config.toml
n_mels = 40
spec_augment = true
norm = "rmsnorm"
mlp_ratio = 4
shared_expert = false
lr = 0.0013
beta1 = 0.9
grad_clip = 3.0
batch_size = 64
epochs = 37.1
weight_decay = 0.1
Rows from expert 3 of block 9, named by matrix and row number. Rows with one number belong to one neuron. Each number is 500 + 50 x the weight over its row's rms, rounded and kept within 0 to 999. All counts start at 0. Numbers have three digits each. After the name is the row's rms in percent of the matrix's.
# up: expert up (model.blocks.9.mlp.up, 8x192x384), inputs 192-287
# down: expert down (model.blocks.9.mlp.down, 8x384x192, transposed), outputs 192-287
up.26 102:418442506517493404511516547425468441423436549478517435533550477546502498461482540490528423527421525404449562503487427508451438561517537538511492451494519436510495573509515437533487572514595614488550548539422520517499507506483488516449485629402484527517521556493513450536455534477508519449
up.27 097:549567578427429460460542519495499639532504475516506544491545565469484582491506527453430511553424560602515507624515511519472511472503447537566531577449581508500533392411477555458558433536570492521504472469396595521576589559545412488457565425471480620547467551520616467541479429551513545577
up.28 094:584523398480553579576448530419483491487536418458526505530426482480531422581534530514537535584531430465475463399469482490593457449515436395532652505556579505482485544509588528421495493456510477552482516507551496637563517492504470500534533458505470476482554472539458582458510502504465513463
up.29 094:546592551535479483381539611440471623490550506493456480490556529467531505538483531488546438574488456544521539553453558422455496524506505573547491537503425423448506502528570561553527474519505507425513442414529590654570453525536408516496522435462523591506445533521526521520466472532543547534
up.30 110:574525491515450440516619493445465542550485434480506481490525542514598499470488498479513488515540498583503557558465568503525547576512487583470562513540587441434511529447526554504494439468450485554540446381462554571564534471541420557527558501559569532497430482529457518517539422554506550606
up.31 110:512593547565456504399450574455473522473530587517437463532530542403488511507419484485565434543496456465463548572470525522399567469529512561483473505536397480563454539478451466494531489587474493398536478469567507465528438487498475483493514484491450564524505480502510469479465485477451465392
up.32 091:582587386529481477446522525441492436505604461567403550479500548515443442533526465494500502446532414602432470481477470518533533570427457539504482475516400503478451443491422532505461598415511544393503503391424490519448463433477500536509467516469509496476460430471521546499645486487477421462
up.33 100:532574504439506472483520450492541515474569416653516517437478462504461483521447494522370431489531417565491480573469413473587354539369415537465469522462468483515429486413452581472503539511483513394602500430401580452523561469405531439470467560515422486443553494413468540470549506448556463485
up.34 120:470449551537569460512504502478481477518419604575558547497511437502486514515527451479525437504478534468466466483523496453479510485471555445510506524417498519518491478568631457482531522578504490444517467479478494485433457435491494578436463524454522467586486516546524555574417528484572528507
up.35 110:520557582511516490427470665421529552461520523478531468484495532450493473498374525480578444547459495536492548600464605461407520524496478589462576482509395408533439551488486543443547426600483515456502493463520506527497434474486451414475503514496477614480538482509563516476487511442505499450
up.36 108:589507544484517381455494451504512591461522441569455487498572559552478546450555424412518460478481396526480483507417423509537457505486537482527516562490590491567503444461542443438461533458531534455532509527429579498551609518443524534411559448435431500449456557440547493416480475504522513527
up.37 112:561523422459430511431438510536582477504543515506527496401457405493539548578412546505499508458473500430505481409418584521523518586493384548421457503339419514480521459533522513512517475420507381531519490485438502530427482498492554442554564519447483472508565494487364529463514605421490464425
up.38 111:536489489495519521461517533465470484459463507513436537524519472446556490518472507544514568615527541529473526526522524482499487499533391528447560524512443503590523441400500537466564439470521429458512463426545568528493516598449469522543506496468528538474490489496550576548500463588514557523
up.39 115:487514453477521468519565521507456413520391560475476468507520454579477556576468531456514497444409552435529524442494474484488486556511551467501494516467472463509533547539588397520474540449532563500511472537529513421467493491510502436452537622447424482517485450499475478526577523526474549452
up.40 125:501522542429375611416465601421487547436501494537503586508541483371549529564433522545625560551494538534488443510460512499492499426431530514511585559521532554539461457498475510463462508594520489506524559445460454541510555483532467487441505460363544518507492538472549548529466422468479507550
up.41 098:541573598506423550488527509534573535404462446479475509481559469412564557468545492559469606564451496401547524449423435496519471465525546486518550515472554435562430481492520478485388419518465435526437513560517508503491537521530511349516561454481559633426554570547517535509446462541517569502
up.42 098:588512447526512508482591496474421474476511445563454410522531522458531560482592512593448518452518471411447465548530471487552468461540471433567492539548557463526415501550503492470458452484443495538449506546572523488529521519468409442527558469578565583400511606520427442502499415514531551558
up.43 101:546495450522454443473573452465520571544525490525547483519549495520557522506579504540437554426503455510449443479496433538466486534528579490621497524404578425529474468615596487466501458506520441549450480513562582482538499494541451525435508453505560489469503614551476515541478483455542518525
up.44 097:562480505450484508477574493461408515480485467552458475575515519460513514467447490593466502519461495420489600596561453507482463487528513447574580471516577461528499506566473483522537428549511507536459545474548542535594517589464385504537562435549545610477518612526483486524452390420509523583
up.45 087:463578474589503456525567570484512506470482535500497431553547494491476557483516532427521416435450491449427587512431480569464487568535513468494490508512532442527459543479522370475485556539582533515560505553441497495521591534464469457410509589443430562476533589474502435522482502402503548437
up.46 088:504579506541503482412452554508485501479523536578480457555494552444487471457395428448529418529554468486576525591461552474427577415542490579514476466560462502548476476480452484512538520580460504397508473519507458452476479477469481489475493461508417606498477469466465524569489541457443393448
up.47 093:448494466504501488497553503467508429495504461507457471580498425358459491494477512503437516534514537433468619491396433520455503510545506516436478503526486502535500547566454517581610572509494570515530547550520461503434495531529567354480522523469438592523552503446424479571476534419451563463
up.48 105:512512506509483530440544567382478569429497491451499513551497496459588489588403494497596413528474461534451571598463596497468535573449524593518603475475399396521462560488454610473529423544460485429531434441536536537514436498457425438470512556461473594523457503550455491455535513466628488472
up.49 103:520517512451410549434543553535459504513483527435479493551491569523509450444337516518521506535439507548546565606511590490479496551543545510565525517537609582514532518550498516489527500528487512480527470439455457469570540458479437603432555360501492474500362533486465452491457419502441610536
up.50 099:457497471511515548473347498556497443545509511416411529552434563477444506506360450488577528532380486472499533602522521481528495426528554496451531545596489654539468506569494591443568606556477547419446543553560512487523543509491492539436509481496511545479510458504550572472531495502470483457
up.51 100:564482581514408537460471629481609530483465473437494524471507438438505549544547449532529629581475488443604493439442517492555527462498520497499483538485554456597416469523502491488516479541464391516435478522495491510385548524514561406504536442483477560468531458527506527438469507550499616566
up.52 097:558524440588452484513477563439520496498478559490457468550549548486534524624524558557458555502457493375487473393468536552524440508566548429535544443447510445584495548583608458529472513454557497523466486590638534398449494442487496409450554559490525555437493583566450450547583460541470538499
up.53 100:519560481509506493495429493477510495528469441471429505594542528489455545512446476487519601530382491546463505524468415564491509394532555497537556507511574602588547474518487571459463532508492508502511551504601469447534528529510417485445546531500538548430439568534472610536531455512555520496
up.54 094:560505525527497554524569430528465460556497551513533538583535606496530477414487501532456482554519500507537485580484544536475615493508529603576455473528525543494500419414587388450526515528486522439531453458447495435506554426539511521436465464522614547521458507514413449576430486419548556522
up.55 094:508543492552503477483475480506557545544494527439448496601479499435482489467459474503487566577436517520476554544407472477512494499584537505564583595569533598526548487563535560480537563537496507521524498565583437580555468519514517525452522477528481519416471570539470589529507472414481521515
up.56 119:582542563428491502475470534457569544572488456521553526348483344533503532607506488444570485558579521510532516420461506540528487582509498575465502480401450445500525454413495546554456474467533441552558419446484504494414506475612495538579496532564501516536558451550496493556484540479453526516
up.57 091:399530479569479482482449449513456440502423465496384446601544450415477533504462506533504462588430529537409589569460463485439529451577517503508529561498507510526575518488424471545653531586497615487518545539469481526515538564511539422461492526447462563440511514415493500481487590469508535452
up.58 099:497431502479503510499615539400484496551473512522467557432537564566480480510597503530431536494478469577514479522548503482592521524552509414611506570454566570498478478530603439492554440558481494500467505424402615560580573506448477495474495473598554478598457508496459560523502506537505570618
up.59 092:546508470551495446508617554483479519548527445519533552504522546495545497563492421444542422477563506548413499472467568496494600566464445631478460480505466425464452552503445591474452543492428561436539442473591485469495446409557476583523511562566489466540446405540499504499540497465553502520
up.60 098:567513433591444452523481549410523498518524495458474400528566487433531513522511500575433529559505482379483500456450526488556476482546449449507539515514619447590423520570529488450421478467416488577439477581567528454481526497561451465520533464513534644408534529578465498517524424558512560568
up.61 104:505451469445565611478452533440536504453485514468510555477475502480511548567501500436553453526417526468443421447538518443543512411486420494403503555505547581507467505489548473454537464492605530509565548428460549467533558431464551497551577506436498507502556488516489566473493507489517496431
up.62 101:561420559524484524516510440451491520558470545516516536489589469517471516485572479513461474508536490522566461448521457547550453449488569413594594552479554542548470465532635430486509472538490523480489492493411560469498444492426478466478484484514464438584515506501428512502460513503583545560
up.63 095:530469532398505460449493519455479459461456458536527481455519537520511457481432455519460446585395437483550481490445414499491441574424451457417491491504542524465468504362510530481428559470499492469572509421377505562469617394452505584476435496471473471470490464410505507468449494361539497476
up.64 098:564430593564514547528510457578482474468429491524557490512469585541539506573569469481410586650528565506471489478524470498444526521528495542564535523556506497487480512444614485494509549513505495433495423402476466382542525561508449479519483427518565493539462473548540531501415491547549514531
up.65 083:378529507599552558504541517501439470488455503500473455585479485434431540477424490518499467539421537397438604613488447426469511515534526428539523546591469543512474598528446511505580566575500624482528524522553470525547512533541482537472497556438461570495604420497469500462472508396513505486
up.66 105:419558477488441553475396449531529548457563457575493406446478441433466533500404492508479468480538473463429531535473562527523462475499391552540507568390472554520517473458450538531575369494522473471546553584400541529502505534428580385439552510459469580445537538484410455509532549489564429536
up.67 106:586424622491460507482461458559525519461430548511522507553510475426505555509558459507526498705509551443560423501523439451551568419492432502433530498580550566542508448431578508489561542489537456456477502397465495534463487567522512492500563461542464503539501460522511573519427560506520580465
up.68 098:339531444572522472501468518529503488508512584543483429522540415421519539496524497476513512544502539460374574498450473475433507489552493483505494483454486451546547519456486429491583469582493500461501467588493510479459528526510588420426490533516463568501511539470500430600424557529514510440
up.69 089:438539445623441393479437486495481477505527499460480475558560488414510527494405520386624443418502561446487582531471615472433604454508506495488512479468541469573442480521482407473572494520576487465464491544528520426489541491511546435501486493484509525521488465483454448596525535371419433461
up.70 094:527503537546461559474395509509526595495495466512536589457562514473450539464503497493520621612341500525467412575535510498463489410473524485524572571437505495450382463564571515452526449495553480460447508509501554469554646521548512486466516425439480525490514540546499466521430488489568474466
up.71 103:553574415543488445467547467440597563613568385500515461543536501502507468566508479492490637493552471531465416510397434555533441480519498532523483482561545527550567412485546591509525500498444527563505424409621489595484457510565484493513512506507542520384483529566537568565538475507492537548
up.72 093:540532431522460454504564541464529520471494435543504445580560516543513565506569509523416535377457465390445550530492426553466491529535549464528536525583672416493449537537542466513537488486534465570447506518588489588555537582534478446534472503560541522394549581557448477534472483487462496549
up.73 091:399577474597487535508486454426445424494457486493502474536548472447452470520491519501513537537429479466435620487410500512461564552536475429509503587452512496539524554516545463511612540479527549517541477541429513562506493543496466390481505577444444565509549543419458430583498503492564514445
up.74 105:533612459516581507508650460354501475559528406494505534414477444557509496591484419493547476435498468557506512557463516503537497559454496559450513460534463480446478546414449550510456431501439563454517472398487512558457551368546513558558488525589500537539484399527466516617538496436546507499
up.75 097:450489509489560499430527500493500538490513487625504464542474487402459535526455445502529420516408502528503485511465519523504597504512461526474556516562505582497552503545482510476501471502509505409505566440467507588433469483438457524454597572421460520517419552450440580506514468552567584578
up.76 093:494535554555500459478504430403449406428483467521492469541547465436493506494506468515457480520461413520497543515482374537498451501501550499560566519489547598558535528486417487508441531507443566475509597501380542440493497504476515596430524486475456435447451604417471564499424505436577541469
up.77 110:537535536487497471471500504504457472460425527504493507548538511380484536549486508586460449570507508460579506527521469513556497465457352479436569545532486544568547436393480535481553485472548423515522509442469588578515467561436431504510535527498487498541479514432531594523517516578584521491
up.78 089:466560555588484540487519534433421453427527436511464431619547481456491539472476502485526459524453566452468615517491414550483553519539535431475661531576543476562463581547518480548544478537471556527555445521488470581528505562483424449462529589481483561465515499440424530502443501395477519446
up.79 100:573526444394549475514492500470526495423465434477464529506491526550545483526533426454601433361461484505466415484471402437469474522450564471495492447538503525486504547549459465520362558514564597492459536515463455507491542490466528528505501529375547526448467576488566487548497548484478437503
up.80 099:514542467609554503562557495468477472579550501512504535482486512443488483482468472502485473457555412482529533523463548489479550486485480558530454513529465472514410445466557418535468463544444535416522431455524492463379495367554472521474488496570475512540516438533454476546492460473576459491
up.81 116:509484594525524482478512553440502477536400590538564548393440424499483497521552478519519454564494528560500455444511562424494521555494502433502484496391425521496545499591639494492501488543453418487476504463413459449442527494476480586497471472523478385605514463560489546584409618445509534526
up.82 102:488503526485546473531472551477463425516434546463505460509496492551493583497515512425531464544392486437446500503509490435478519475504580474494510620565461525513446492505487434493458524520573649468542544518532484447547487537548499513440462547463443502512522483500530523535473457471520577464
up.83 100:582473476605497513482636456414497493484507402540461483431559534481462490474522515594499549434524460530542436639562461492575506497493564496678496500466486507503454435558540422520477511478452554460467495474467553473542492565403438478488458512597497531512455538537357502486548440528535565647
up.84 096:475477535514473448441542498447465456498438472617441524499402483519540530515552472552455441495477402546543570480489447519508488605460573499576554493443496512481526492437589589520492501501511531439576551463403520477508562548485440484476514493587520484491455587537515484515501519488566558603
up.85 109:502533504556409447500439568452601466486530494439483527479523465567535504556492533448555535558494478431485476454492522551520480541549526473462542518518512435532436561591527514467445504445578521586418490561540502503482468449499543385489511500399494606393570528616507504507517480456445490428
up.86 094:508577488465557458501449452493560554536515504491493549577508485514489531513436412475488567579465502487482540508451473490495492498548550506538542597565488549554570481612493576480521502507497574552490494525571464577549471537569534510463535495546484542419509579544487558590485469431461519485
up.87 093:488531502549458497530468479376527510513481494488512453516585519486497530554592411486386487577516446478453449444525496523485508435573440470520562532502562507586410536556483444472495433487538485463478470550520534511467498526420512481521502526529502545509521476482566510568534495521503516524
up.88 097:553545500596533491505656426443482468553568506579498490469520513536479489480512439501499486421496404495529487564477501501455529478515568524605487495474553532531453362511588394515444492540432583420503486457502525489444543416470531551409531437594465515522457483499391525582471437485542512544
up.89 093:485515529455475568485402524584493501528482498439435530627443598433458528479403466539525517553376511474510607595485536493501543460559549491510521642603525628464544526592484531477616550599430535501486513531600475500592532536507493569465521440527451522478529503499475500513498518480465532497
up.90 113:527513467575410455494415563455606466486471515441475513502535510583546492542512511458530504508466490402511478415499557523542477532519533460519515498459551405518459540615512492523479510459600498572401442557550490497492461474485535371536494502413490555405517531599456460486516522479428498422
up.91 090:482483528470502490513464484498417472539466518494415544612459565456436513461491453523436507479401506436482592527453510452459473570500511416503511656556491580492515494544530534524600552573489482487496523496604469542533543538524488490471493456507532479565553513522589468493451514474497515499
up.92 104:527480560450523602506561492463560493538387526586507586470478538588493554517579488524511515509455506422499472416492534484548537614506495496581450503490514533490530450451594446482491505528503484427527461520433523519473571514522525497443556603491478509536416462489606461486482426535544526571
up.93 098:555560472562426490521607452346454486474400462585381464594585586477450518582604538527441480457483536497497551503537415518490392471530500449523627557516536529472469536451531394508466418479485464497440539487499518643564524605448414446484503512513548513545494496425558509411532447522564468555
down.26 109:571407549496495508487509514587473444503527535427543527421424641506459465504508515480479477466447625544451498482539379478442436501510546427465447442488470517557511455473491445496483474623518576537497576509571525513461512518451525547488537508549520573575498501535528585517435464615514488543
down.27 103:445509414545443543370520567440452574496426481576426531508519526464398469556523534559483508451483526547440552596545509533436499488411529485536449507559563564479535533503500493471515502427457507468438518486512475554426517429509489591569490471478540535498562500471450594509542539430582469535
down.28 097:443529468475596418596545506420447455537429486420454487542513457489489426477587427535481444415575495445475578413440521486512525526501553441416574527563439429459557413544483496512528593495503569577495501539552493585592427590476520408480528516458571530548487419436499489520462551502512506442
down.29 092:515452524551521538488564531422461540494386461506439422539521432470490414501410506462493533490460477548585458528558464450449492458447549504439485578520548495465512535485416442510499496451498476558513579512453597638510524449526436539440520485488552503411476556342455527442552565508472483443
down.30 111:595469581518452526524561493495516534484487451533464536603622523461503473455408451547545497446561498557504439499487465494494560495408533380415485513537462497495535487427509468420498454588480488530540626525558555645570490494517486553429539499552487486526486532379444578484575503586468560478
down.31 102:460535478506530586591513532482525490476418430526430467536538470495498484447402548449504564493517418457538533535466464502497499473479525585464486503565484486441501512407462454523605427499485475443558509459497568589475444512506440562437574484549505500486515547410446579452518496510384535519
down.32 091:508507452469468438491477511501483533430478453415519527538495525398462532491418434479511469533505469465392477492406388511509553484554606489423410518594540544481544509475570466522483354526594510550490545479549560614484536504585496499469546512456485463514455541432478570493475593535479588422
down.33 101:498488457561507430450497471397431543487495494448530495521429451506461530511415415453536463570486542470411650535456449515435451566596534516480485507544559563502514465481505503526485450478492588440469509455547580516476483460483453492602480495387499504460464490449541540490465562514557533431
down.34 116:451502492555484471476502547546487465509515580476525474411467580510491561493458564413516509432487535608455550438532484460389392518511461393550495522537478503566522442494512519562521559520513582502494524506555497572379538492485511532408448490596529561501465479555469575633468457552470475511
down.35 103:432482416446513554577493446421463539470401466496414417538493471419456427472437501495509511507521417521450550524441405554471514396465599477454439523524513510449512536400495538453490455525494550565524570470524579561466489484530489562456556529541514500484468538393433567454473536485494552491
down.36 101:502478506643540486449516557539504513502541578485456500494434553424519502525565496509406531495460591528498590474536396434450514591519403461549508476555591513543560478542452491426517510525504585481448552455478498462460549531521496520581460504502573534449537537560534525535497548460494510582
down.37 108:513541534335530461498474408388435555476481476424553593551469516519525530499481475442516396480466484503458505397507565479524505462573410458452485553477594578525501468432522515536546515418442517470490523585544472557514502527502521483558531480488506555526478499537506501409529550542593468496
down.38 116:451489484513584478469467560440435541537494447492462538485517526501434530532463570547516456451490504469588545571583513459487497584450480447521538455507436445486517464523460536485555586511550459463501460507487417573468496470395455430567471503480509558505500475489436461444533484509533456488
down.39 108:512518535470515479527451467507428468514483485453595580437445593486437502448513566491487401446473517528543447410504505460535467498516531402494422449460478496528473436469499450535516449530479508468432566587523506467461584486435555482442553546520515563541564517558544564482464460667475408490
down.40 121:467441545553559502457504573488528492549471438440426453523514526541497494568473535561470501559501520380522508488563450468505495527514565453504546540535482496508542497593422507457432555457574444451582516394552570578480566577492526469470573506477476494409463552571501399529492555488428494456
down.41 096:436552540521487504484602493464485505507524601469459526550520529468511472426545508570485430441522477458538524570439502529433502586443514515555569586491429465517562487508532550541485669533479523603461504550517478502418521495475511473521506491526466576602504491479476518470513486503544490506
down.42 098:482588446600460546621557496490545478511545481496556488564516544478491458451592501555458402466523451446423527540469466539415467510489503458494598436597467472492567542561511469459575555467458501596446466565524471387456552508543558506539512515511448533606492436447532524527495473465581549489
down.43 104:440519470645516497512494522451435559546494558497514480465455547429458473456583490551460384452477550566357632557491438534437491527492505441616464347577478490538606475550532499488530516454486600600381460527499466414495525520533504585540436505530495473579515514449484569525416433482565529507
down.44 094:565474455594430475590526483507533500500512437501484495567480602462462439386546521579554457499417449491459500563456464507405465493535476424490534507524519441454581578548502518371507537479420538571422452516573550489449524456543435576583490558514505534513557450484523562524541534435591569462
down.45 084:560465494543503502537585513553470458523539483513467493515507566468446498490457515509416424469504599554461523556474447517449425520520524515490501417537483480500516403498479402428493431591521501509440617487586468488496508597471460591457515503567540530558483470467552586440390473566510490609
down.46 083:490524465492487553580558518513494550470431450490478471528523456439506478457386482363495553476568507536487533497476514501541492455533544534432461504559529415459578517400492481499533454563458533478514501436503526575519509509517448573404503535585411499497478578441414599512532550511392544553
down.47 091:528512497543524491544482466477449439532483519537468486525457524386479408466572554523564458465503519526501560542489471531511495523563605458479410441436529544519522469470503464501522410477485620443402614523483479531451527511454532520573514494505549506582521545539512574462572436516604555518
down.48 102:507474546489488530581409491441484536471456455529440435487469489427520407485344533545547521486484456475502478514447417550511517494471609499455386526554477516520500493415499486446512463568498529562495628468493616616506519492542470577483580512553543468504531504404455577511496494555487515446
down.49 103:574485543533448565479471506546562513512476341527502474551534588530522510403510525479486513466465516541486482521566481495487538414466521415472556524507511495490573530494465522386432465489497560479597518404533527532488465482588468560466537500593507542422467501466550543483515587465478510484
down.50 099:586523593465474508574538506592513444484443450492561489454508586502489424497457483430518506478490406434499497465510495552523507439553487476461468479504511486489487525577451491505508453450487606503533505403433529562471488533448530493595591504566563526607505515405468437575632501530474528482
down.51 102:423552526508578497475574496459456497556560552501481557461444567512496513482561508551422411538489491507565482554476582509449521610464523638570495551487445464540478453459498537544486660445509510542410510500521481526457557467434539425562509479540541556618506412489478522444577442517559495529
down.52 104:489585536544465468665511406475509493499516449458526542510425588424443523475527508532442366507536493506481498492422481573504445498517552484534476440509421466553481498476515477525529546470574534583474484566543478479453568530436549514525556538574508532632488502469511532494420466590541516525
down.53 101:518525577521600430612482501510496516504530478503565450517483433462464461504505463524474438471499497459504566435426516503462556585533486405495510522573517490549534523576487553545548640516404562522455475534498510564499563607506551492613523492500593477593512498528474403638579569543555555483
down.54 095:476541511510496515493609518480464554537492513516478524522553482423508556515436479495449466352632531489472536460522427505451521467410499469463568514565425415449627512380549495504523527577515540534548549557543423626479494573533476552408466534586492502573436482450464557570471522555528502548
down.55 101:526559567543588503582463436497462454540457483497530467435445448431489420425468479554458413410477472458505550505480483559535551496512545455507427414526452535557485482549517484459545491500450646574424502495462533562541450545404578523621523487517576563587524492408505457567524543510558476515
down.56 112:462569548351577543454554524453522573555543571510460531537449512510542536478416444452552448482467477490469517397422570535540529528518518483553455521478482484572440503451505587589516577532458528460467494527454566621525502530483531438487443492580526550507444477446493481430496466533483494507
down.57 094:580513463481578478540516505537449459542495465518521496498432555418476470502577554479571458443482501502533574549469478526487457536552586478501444440513517464523529493474498465488495436500477604507492583486477468534405544514416564389568511503550514597578532507593490542458567478566525470445
down.58 100:476478467540442500565499477481536528545462521605536480538542532504509543493452585560510477385513485543469452503515553457434456534385520375505470565551470496517546492538563456504503569456508467508512531554503532555412531501429501524462470512466486592537490523481416541445536452485538494417
down.59 096:534450487446505489560548478448503559438474501509461498588587484421478497546372451505488536515592470451368441466448445505541598447501566434387438515621442524474539526442539485530558425559534467530548576549531585618520483539562525502405550537547485459555488525392475544553505555578433567435
down.60 101:501537496525507473632477476412501480504516504549524504481520579439460475454590500559440369497534476496490514539438513576470542497478505471552471487520393475546507470538552508494541551497534546607459459569555438509470505491433505527587515494523512526651511472447501507537511454543612517460
down.61 109:460501445480513442547506559427424485562502424433492566548476528540498503581494510457487468432582524452521553505521512446527461472513492461448584537571537538481560403539533477478488548522492497489510476485545502519540550554453533502455525501380558563507381399501483463456506570471486454507
down.62 104:432527440656542436464505481498495541540517558471465424402423511448524541472532577509525463442444561595498545507461465498419440562445442443614475474460482493515591458507526513536504611463532567551415478503420469477448554475508538531540444487493446573501490538536481509562442541449568508506
down.63 091:578417494495483506376574480517474508491536469465509573499420519490436492451450409432499539481485548532423534492525391460391514487510452467454483553482490550570519517527479508465461485541541548567534585473561543608421503529491551521482510511482522504491443457414498573498502526538484594442
down.64 103:480497507520539470536634572529465494537541482551413535519548484482489574532436535507401442430650465490549490478468429494488560514394479488473560562545406438447573469473549512547599615543483507534533558518533544558476415580466503469467541515473482558608498416509522533484612470611559514517
down.65 086:574386499503584513567446499554440492523489457520565504399480559478411418465503558523583483507441491529528527518493434516445444476467568504463436422485553552509514497516504427480465453504548586528442577406472524559405538579411548478551538499551552595602560384542493514471508479601482483430
down.66 108:531564444467474519510525519492519475519419447473532482618569527513467483531487504469570473522498541474521448473583584432570396530570487521464490483552495522461538479412521440524560463449521519420538489486442421509469466504443495464505510488531551484474489535601459567458538554523490453510
down.67 109:472521503457542515499605479526480481530556484478442583484500472372524591521433510452489491423594481487530587534502522522465433468492481466524529631543449485463560475461510583491550636525494501525430482468491450646479542535426526517506533496484496608546432437454452522488609531535564575514
down.68 098:578554458494489522460557562586527471548465499483476475532497573424440558474483507416531547430561534501471560506458513548497427554526551455553510460585486408547508494468495465594531501541511556470539504505519425532433520503422470517459436483581463552530438503583486615507501407571444438505
down.69 087:541532471525484529590478433454480530499428450475472517501451487411490507462399513382486446493560525519405575518505475551475458430556546419485451481559502438489551536432453434522497413543521531520491520425544440564464537523489471574473510558592426473499428560414480584493476516542416576573
down.70 098:425596464509514562502517549458392469560478536534474428511467532496449491496591526556404444433575464456435582571511469524479567561491572472504567576555551582496582467549554531584486625452378552538433510511546479555448500514554476562567457488380520580563544400490512471462545525490521510522
down.71 103:461566554544575456560535515469522497549475569544508457453498452425474414523525445586426446501485467539417501452498524556575522497498567452529423426581467524515534520612505492488540507527445590642392454535466578547541464513472561558553479510518569428628437380389503472589484464495550494494
down.72 093:476466522530543459594510519493516462496579479474558458512528520482473443466552494532434353445588457477398577525447448526458537510522498449514471350610500496542520522539534484500553506435473547529414504598517508419468518583529509522558480539446513551605520455430491521479474485459552493507
down.73 093:573496397499509480520511510498477445522483414510548451503471566378420439500545554530542440448510568516503506568528438545490468497488562487469525440518552485463594445436540437569504420518501568506436598516540470553405474474418482444543516549538535593617488465569518569500499437588577476527
down.74 104:518439464500480469544542504525478585501520533456471499519521496414472445488428401533569544493569501493442502454444484511488537500561595414422411441515461525501482528477465486490450413577511478515540546490539609612615539551531516463396495554544486452502428510367457584466424542500500573439
down.75 095:502446532526513439463528515567465521481458425463554524536524522545471462600518609488475456392446573461579479530574536448542483571553486453410531405530452508465462446579490412463541508444455434427481456513549510484482495463492490459577560514518556505464553463582523496500548476539499531471
down.76 089:520440497550489488460519570563536522494547525447525583465400449533531421439512482460520526488448564611453554486554458476350454535587411445510520463445517536530516464550457530459446512559506570483471555418524480478501516483553547476524475485555474529499396473559525520517426531465503497507
down.77 115:486534465509506511467564490491512549527512412493469524560571473453460511533496539490526482453436479536516559591563530548535452501471438493548505458468450468448478504617453530499601577495541497429473477492519490553477434459419436491608437514471505578481486386510464433480524508424542520501
down.78 087:502436407498497489594577449579537496489495443519459466470467556445440457466542483540495447490509535522503488527458436543444460533490509476434482444473475455502551458455458440498494466513483554529383556478457472460458462575463526483549556535547490573620477478504541539427436530562557460540
down.79 105:519431507469441475476489549581482526519526532394519501454464608476496462524451434490456491590453570511458544455457399444425518463620558474465519519466520516621528580566431462496490437535575474544515541449521512515452583561513495458486558550530585464524448538469499516541430531481457552481
down.80 098:434514490511464543536564464504445597520434550512482452467579432427493547556434458455485529440599529476393503427474465473478509415507462398427489523628417491442602509420532488497556441600509532446577475519487496590588532536523500537402482532601488457513441553380458506621474547525451521515
down.81 107:510500517447471512478575519497492478496537576504532501513475545565481584464455530452488507441489517620451530399502575446393439529520474392524509566503441542563492462484521524537545548495453559543496492504494500613412526479495506523400405491579456573522474501558478537502523444526492474493
down.82 103:571410516491556562524446503568378479521465459509571596383510557507432493503455582476483459443478522461561482460527425423446477540439521383462437442496489507503486431492516449484476503563442516502507533541490484534466537509447574455493526497500524597541543486587508527519478529624467492392
down.83 105:498512470611475512601564436490417493485512535544521451486484541468514444442509488519563431445450485522415509567402513520440493545447520404503553474584528481420557556524557509424496559452450552608441460550563456487527573434540515552502444486466438643556536495466501563429442528423604523459
down.84 098:460483532485593481544459396432435483485475532449565538523495496500477487496402538555454512491507517494426558532386543464476410562453537379472594518507501494492523525459504493559531502515391512511559595507498500565469538477447476449459543522377516555496512550532439510373491503436490526547
down.85 109:462494464430519516562512476436497519536530531491490501523380547388494483483607466522427377525507439515417591492427449598456538470473553540506432442509427473575519516513567543528505513493565583616434470549511464474448558552488530549535475477533465531604452507456513533460457491531568534495
down.86 104:484517534544583483602525479505493486530454486519482435474389435460499397434468476554424430462465474454474553462418485581524529484520549459495426436517494502535449420533537498474575523512421649555390509510449518559535478542428582542637505487535605475635483449453492431603454570485542504498
down.87 101:496523409567513475584545571389456498530499522477511504511445547416442473537590623511517462499473497509507537540462489585443438477522538521561488524507427485431610514575625477521522599435504508526372406525508481525394549539453481535527489497475509565547452443508454605517504430497574533435
down.88 096:461499488626476493542592475547504539512463532494513499443520486448497445476511471500512514411506589522452553463480504457393445497549424393508554470540500421459606473473516514461523503600465561492491430523506444508533557470533508538445408537576427468499513517485505546598384543412505472522
down.89 105:614541533451551446586485481521461429509452419511591476438488485468489430453472518525494493442465453460533513459484521531469498394538548534490428417486471524470460520537490453491517431454457617521501570430473528526492451546412536492625494502539535548593493564374492452583553553533511479501
down.90 116:490543457464513521588505436425486544524520508469492482557433568381528483468590496472425373539479434491415587497420419621470516462491532527528450471502429464560512511480554502553503521473574546607437492565531436458412550537499531557520491510538489524600470489455511528441468461545557547579
down.91 102:599548474509583460577474417565465451541439439477576500464468463442442427428525532556480458452429526507540529571533503521403458443515516501505404377470472528463528569545485459534471450438444642561551529462460503521459437596433525517621503480467532557492531503425524464539454521492512486511
down.92 108:569536503512539443475553501505535496493491464529504620521514571557475428484536610510374504441532543509563393464499572408481473576501515440465486428511453452516489476455514443582528539537432427515483538621548570528495495517462505445414510488521477551586539499598489582472435441585473433472
down.93 108:516509491545470456550561487631522490482528454479547510544490476576487426468479545550533504500423493580474427528409519485467435581533487529509435476497573496449467607543462517496534527426444498504452512522522624476497500500515447536519531500428439551541476486532524538464461521458596518440